From a checkpoint of a small contrastive image-text model.
Model: encoder arch resnext, encoder norm groupnorm, text encoder width 256, text encoder activation gelu.
Training: soap at rate 0.0019, batches of 128.
Data: 50862 training examples, 28.7 epochs.
Rows from block 2 of the image encoder of a small contrastive image-text model, named by matrix and row number. Rows with one number belong to one channel. Each number is 128 + 32 x the weight over its row's rms, rounded and kept within 0 to 255. All counts start at 0.
After each channel's rows are labels from the 100 images, of 14976, where the channel reaches its highest value: "responds to" is what is common among them. Only what is clearly more common there than usual is listed. The data: single toy objects rendered from many sides on busy backdrops. In brackets: how many of the 100, against the usual share in percent.
# convs1: grouped (8 groups) 3x3 conv (encoder.blocks.2.convs.1.weight, 128x16x3x3), inputs within the group 0-15, a 3x3 kernel for each
# convs2: expand pointwise conv (encoder.blocks.2.convs.2.weight, 256x128x1x1, transposed), outputs 0-255

convs1.14 [124 127 210  76  76 125 170 122 101 128 114 161 136 125 158 136 102 120 118 119 132 133 121 125 146 141 126  72  96 198 130 128 100 176 121 130 120 117  93 116 137 108 125 158 150 134 132 160 139 160 124 147 106 121 120  84  84 139 173  86  96 173 126 174 148  59 111 214 157  87 106 149 107 138 139 130 123 117 141 121  98 126  87 108 136 113 102 137 183 113 122 165 193  55  88 155 139 103 103 198  70  44  91 230 105 120 130 156 122 216 154 112 110 168 117  62 145 150 172  87 106 124 102  97 106 131 184 117  87 118 159 124 121 119 110 136 134 130 136 113 134 139 119 122]
convs2.14 [205  84 102  84 138 135 101  95 102 115 146 122 116 101 105 116  62 179 136  87 146  96 158 137 122 156 205 177  56 155 112 109  87  86  94 166 106 104 111  91 100 146 112 144 124 113 150 109 160 183  81 113 102 162 174 112  85  64 174 131 127 164 121 125 138 123 172 152 119  75 174 132 170 111 142 168 117 187 166 130 116  77 190 127 114 168 158 191 147  99 124 107  85  94 156 101 148  86 159 107 174 116 105 151 126 162 110 135 157 151 182 176 177 113 109 132 103 109 171 154 159 123 137 152 120 144  81 125 173 150 148 155 113 116 156 188  86 187 102 170 111 110  90 152 128 108  91 149 105 116 126 112 138 108 140 101 234 105 135  97 114 133  72 101 147  54 131  96 167 125  81 106  94 126 182  73 101  99 124 110 138 102 175 143  79 157 136 113 149 105  56 161 153 132 138 112 108 144  85 119 112 140 129 190 114 107 152  41 135 131 120 111  84 108 110 129 163 133 162 119 142  91 129 110 110 110 171 116 124 150 110 161  86  85 180 150 111 129 126 117  45 113 119 120 151 100 111  81 126 178 113 119 169 137 143 105]
responds to: flower (30 vs 3.4)

convs1.73 [142 130 124 111 113  96 108 133 140 137 122 102 143 120 133  96 127 174 129 121 152 107  97 141 123 128 159 128 144 125 123 113 135 153 130 140  54 127 202  61 107 217  61 116 195 112 170 188  65  75 177 117 152 148 145  60 177 131 133 101  89 140  96  87 132 178  86  87 180  85 143 155 111  90 166 141 161 183 129  55 184 137 120 169 110 126 168 111 110 141 144 102 181 130 108 133 134  96 144 124 121 160 137 141 183 114 117 125 130 119 115 110 121 173  91 132 147 124 118 115 122 183 134 102  94 150  66 123 181 117  94 231 103  96 139 134 135 103 125 154 144 141 121 148]
convs2.73 [ 93 121 140 176 107 137 140 115 125  68 146 134 144 165 153  95 117 136  64 159 137  92 127 131 114 113  98 137 166 139 121 132 134 105  87 130 154 175 141 151 141 129 196 134 176 138 139 118  98 156  68 117 116 163 163 141 126 176 102 152 104 131 112 106 174 140 131 134  76  86 155 134 111 150 129 192 109 138 143  58 121 121  69 145 108 110 146 188 145 143 105  89 114 109 100 163 109  99 122 149 144 164 144 148 164 166 168 141 101 153 114 130 134 183 153  82 166 125 150 134 119  86 154 169 100 194 155 144 164  90 112 138  82 174 121 179 150  74 147 114 109 167 189  86 174 109  48  69 106 120 112  62 122 161 152 156 118  44 144 120  90 182 129 175 110 144 106 178 104 122 129 167 137 186 150  93 122 114 116  93  85  65 112 135 188 131 122 153  90 101 116 183 164 124 141 156  99  86 169 126 156 100 126 101 149  98 106 135 157 141  33 163 150 100  94  98 111 170  69 133 107 165 146 114 140 121  58 106 157 126 178 140 178 162  65 122 131 145 136 105 140  85 133 144 206 147 149 106 119 167  97  70 128 128 190 117]
responds to: grey (41 vs 8.4); white (33 vs 8.3)

convs1.13 [101  42 185  79 134 149  79 126 144 147 106 107 164  91 135 149  89 132 132 140 112 123 149 114 143 136 125 173  83 114 152  83 161 165  35 174 120 153  96 121 180  93 146 151 121 138 120 119 119  99 146 185  96 144 118 175 100 119 179  63 119 200 110 132 150 130  95 166 103 121 136 117 137 123 132 112 137 164 116 126 111 127 143  94 114 217  59 124 193  98 120  94 150 135 104 156 159  98 119 114 151 120 130 131  85 136 196  98 117 110 153 149  42 154 113 123 141 105 126 144  81 207  90  83 186  82 112 169  97 123 154  90 110 158 133 105 116 121 132 121 134 138 115 150]
convs2.13 [185 125 102  72 105 125 142 184 112  94 144 119 155 116 120 122 166 132  95 108 141 135 147  99 184 210 226 163 111 151 129 137 109 206 125  66 124 126 137 101 121 159 178 158  93 170 119 107 126  74 136 144  99 129 185 103 150  79 118 127 124 164 127 128  99 117 125 121 110 104 120 151  96 147 106  97 176 135  87 105 126 162 158 161 110 154  88 114 157 119  74 106 108 135 131 194 109 169 158 122 134  92 114 186 106 143  98 186 160 159  88 103 156 172 135 155 157 110 109  85 132 115 150 187 123 132 146  95 136 117 145 144 156 144  82 157 152 121 133 125 110  93 172 138 105  92 117 198 124 124 119 116 136 138 126  61 119 138 183 128 145 115  86 113 139 135 158  87 199 111 151 144  43 183 121 152 121  80 103 100 102 103 122 162 115 141 160 136 238 121 133 108 110 156 209 101 116 101 157 136 105 174 138 119 177 158 102 115 126  85 146 125 138 136 144 176 102 141 114 202 109 136  96 108 130  75 121 217  75  95 135  99 114  68 155 171 137 132 160  72 165 132 124 103 116 147 178 151 125 108 140 126 187  76  92 134]
responds to: flower (50 vs 3.4)

convs1.11 [222 138  40  86 193  93 137  99 158 129 156 126 112 152  99  98 181 100 102 124 126 137 117 125 126 135 121  77 186  89  25 245  95  98 143 101 120 120 126 134 113 124 122 124 124 132 135 111 149 153  83 133 114  93 107 103 158 144  54 187 118 133 158 107 106 140 149  87 140 143 116 132 121 129 124 135 139 112 102 154 157 132  96 150 130  75 122 147  69 110 163 103 112 185 125  96 146 109  93 152  72 135 138 104 186 148  76 173 137  84 149 209  58 113 126 137 149 114 114 148 180 118 130 149 104 133 137 126 119 121 123 106 125 119 128 137 158 112  93 149 107 104 161 134]
convs2.11 [ 99 100 192  93 117 131  96 148  82 103 123 177 115 136  89 113  99 172 126 112  91 115 161 141 129 109 116 141 175 125 139 106 130 104 116  50 104 104  70 150  68 149 180 217 134 134 132 107 170 150 122  99 120 198 127 133 114 140 135 135  86 189 193 128 174  97 121 132 123  63 148 123 176 140 179 163 135 116  57 109 108 128 131 133  56 185 150 127 144 180 103 111  92 150 148 124 126 113 124 145 165  92  59 143 138  84 139 179 140 177 163 129 201 105 141 109 165 132 188 102 152 121 138 135 139 126  79  90  69 120 136 136 146 152 179 204 170 135 142  81 107  87 135 159  74 114  67 108 119 112 172 132 130 139  86  91 140 129 144 188 125 135 133 159  83 130 174 149 109 154  70 140 139 190 154 108 123 112  87 141 141 117 171 115 116 105 143 107  84 110 145  99  64 158 122 137  92 123 146 151  81 137 110 157 105 135 158 133 153  78 115 103  71 144 165 145 125  94 117 157 121 167 107 136  83  90  86   0 105 151 126 158 106 115 120 125 119 131 146 129 143 131 123 105 142 131 129 125 112 114  98 105 185 150 185  89]
responds to: red (26 vs 8.1)

convs1.5 [183 139 161  65 131  17  61  86  86 111 131 125 132 176 210 126 138 108 129 138 125 131 116 119 141 158 136 110 168 185 100  86  93 156 143 124 142 137 108 139 103 109 159 128 119 120 123 110 112 144 133 113  80 157  95  86  92 166 122 125 126 193 150 112 122 138 148 146  92 157 177 112 144 137 121 141 135 106  97 167 128 128 105 141  94 141 130 151 116 140 175 157 172 105 134  93 100  94  88  69  40  82 133 116 167 207 185 165 132 114 157 132 136 118  71  74  92 216  94 110  59 103 101 111 151 101 123  95 119 180 121 130 125 140 146 112 143 132 109 117 139 123 113 119]
convs2.5 [143 153 114 130 179 134 131 157 131  77  89 143  89  97 166 130 156 122  83 109 122 153 154 158  80 109  97 132  78 106 127 218 169 165 112 152 173 149  93 133 141  98 181 132 135 145  65 107 132 118 110 173 118 102 167 157  75 179 103 177 188 142 107 154 167 138 167 145 156 139 150 139  98 100 133 124 175 138 213 148 158 148 109 148  93 106 104 159  95  92 109 127 144 171 140  84  58 146 119 104 211 143 121 133 154  94  96 161  61 109 112 111  71 145 176 117 112 109 157 128 149  89 100 101 113 129 116 102 135 199 110 161 142 165 133  96 101  70 151 123  96 168  84 140 181 105 148 133 169 145 137 148  94 110 134  92 189 170 114 137 151  95  96 125  93  72 203  60 177 108 105 136 117 106 150 121 135  85  85 128 117 123 134 135 140 124 111  72 160 139 134  99 129 102 145  78 181 173 111  92 100 184 167 163  86  68 177  84 122 114 124 119 132 119 126 102 164 158 130 182 129  96 134 159  94 111 220 147  99 129 158 134 132 112 174 191 173 114 126 130 121 108 135 155 122 108  75  97 150 167 126 141  71 133 118 124]
responds to: flower (38 vs 3.4)

convs1.125 [113 145 130 120 206 102 101 142 119  94 119  86 159 176 120 116  98 119 146 219 124 135  90 105 127  82 125 139 192 121  95 230 163 101  60  99 128 181 157 145 128 124  73 159 156 113 122 130 160 127  94 107 151 116 107 142 135 120 128 123 137 101 134 152  95 149 132 129 139 129 145 130 130 194 169 120 208 100 139  92  83 122 225 102 138 126 142 138  79  88 116  93 149 118 132  84 132 128 128 156 203  57 135 127  75 134  75 112 133 109 110 123 127 124 140 111 144 121 178  72 161 152  58  91 118 147 130 110 134 105 187 140 150  81 117 142 171 139 131 145 139 129 100 115]
convs2.125 [128 117 124 148  89 120 176  49  72 130 143 140 158 142 108 122 112 123 104 120 113 129 129 119 175 120 155 189  91 130  85 111 117 115 151 119 147 124 142  60 143  87  78 167 150 109 166 130 135 120 138 173 133 156 137 112 165 132  91 193 204 159 155 187 153 101 145  93 170 156 187 121 161 111  89 115 125 126  99 150 103 150 139 187 103 153 100 186 110 116 158 153  94 130 145  61  59 107 118 110  97  93 108 118 165 108 110 137 132 104 105 145 136 113 119 165 110 112 150  74 144 127 130  99 147 129  99 158  97 133 128  87 159 151 117 110 105 101 108 151  97 112   0  63  48  57 127 183 209 107 159 154 160 126 151 133 223 109 161 133 149 158 149 112 108 164 121 129 102 144 152 147 180 126 105 105 124 135 183 100 133  93 152 167 132 174 104 119 101 120 135 143 112 189 169 132 103 201 155 152 161 149 128 145 131 131 139 136 161 110 134 100 194  85 146 118 116 160 180 112 138 181  85 142 172 123 134 138 120 120 151 114  71  42  80 116 148 105  95 112 123 182 124 116 138 123 144 125 112 137  86 139 155 143 106 150]
responds to: flower (34 vs 3.4); grey (26 vs 8.4)

convs1.0 [141 124 105 147  69  72 145 125 154 123 178 160 121 145  99 140 128  84 123 121 108 121 135 144 145 147 141 141  62 147 115 111 106 163 193 160 120 109 115 149 119 125 114 120 117 114 116 153  92 150  90 142 110  92  91 122  53 180 153 216 141 173 159 137 145  75 147 148 188 103 141 153 131 122 117 108  99 109 143 148 163 116 153  73 157 123 124 140 149 162 155 155 124 146  97 104 109  66 120 102 103 110 220 190 237 130 151  63 114 191  92 169  81 144 114  76 114 181 128  76 146 115 108  89 116 180 110 128 141 122 136 144  89  66 105 115 110 139 113 132 116 134 121 103]
convs2.0 [ 84 161 186 165 137 159 102 101 130 157  90 163 139 113 177 115 103 128 127 108 103 123 163 110 150  71 167  97 255 145 118 169 135  77 167 121 171 101 153 156 140 159 116 118 155 140 149 150  96 109 109 240 140 124 163 118 121  77 157 145 109 136 151  97 130 166 148 140 128 111 109 126  99 191 111 136  97 156 138 137 192 112  90 114 125 157 114 149  78 144 142 109 184 134 142 153 126 148 101 103 140 120 100 110  58  98 133 169 117 115 113 157 156 147 138 159 108 131 162 131 196 158 148 171 149  98 159 133 158 131  87 127 157 106  70 185 119 108 161 137 134 127 144 116 140 133  84 106 159 155 161 114  90 126 100 131 102 155 112  64 125 128  94 206 142 128 144 196 188 156 114 109 144 112 111 126 136 198 164 174 107 122 121 101 137 111  58  10  94  96 134 120 160 141  91 139 101 126 134 133  58 141 116 147 161 116 176 169  95 126 108 166 115 144  61 131 101 140 145  93 117 154  94 103 105 180 183 103 139  71 155 136 110 112 150 169  77 166 137 132 118 111 186 103 134 134 128 151 166 142 147 113 129 173 137 134]
responds to: flower (47 vs 3.4)

convs1.69 [ 93 130 130 122 133 113 119 117 125 117  95  80 164 121 106 103 145  81 140  98  97 128 141 108 120 169 101  85 133 123 115 149 147 146 150 144 154  34  95 172 153 158  79 223 142 181  79 105 175 180 158 166  84 119 102 123  95 141 118 141 149 150 127 169 134 106 124 187 133 115 179 164 143  78 136 128 103 115 137 231 154 179  96 144 151 145 152  80  96 122 154  97 107  97 127 119 121 165 111 139 134 138 131 110 146 116 134 174 124  60  58 133 157 138 162 171 165 120  79 125 108  67 105 150 161 165 119  94 138 115 176 168  93 180 194 122 105 106  93 124  90 155 146 129]
convs2.69 [119 166  91 122 110 142  83 136  97  93 143 107  91 161  83 137 115 170 136 131 154 108 109 123 125 153 119 154 155 116  95 186  86 216 110 116 117 179 125 141 146  75 138  90 214 152 167 142 157 128 152 109 176 136 150 127  91 160  93 118 140 106 169 160 166 115 173 110  94 141 152  93  81 131 147 139 139 104 131  51  98  90  95 144 174 132 125 129 159 117 202 129 127 107 117 139 150 118 105 154 111 164 120 145 119 151 117 124 152 148  68 116 136 165  43 120 105 131 158 182  98 140 198 164 173 170 194 114 174  94  72 134  72 157 104 162  76 123 135 219 163 137 106 189 133 147 231  97  84 121 130 135 158 125 105 147 141 102 191 135  96 161 137 114 136 135 100 132 127 113 182 134 120 130 157 149 107 110  62 134 135 117 105 114 134 132 125  97 140 137  82 138 118 128 133  96 179  85 158 175  55 133 106 151 204 182 128 143 138  81 114 148 138 158 120 143 110 125 111 155 145 129 170 109 155  99 217 140  95 100 125 113 110 122 155  91 171  96  86 176 182 133 100 107 143 150 128 118 161  94  97 146 139 133  85  79]
responds to: grey (42 vs 8.4); white (31 vs 8.3)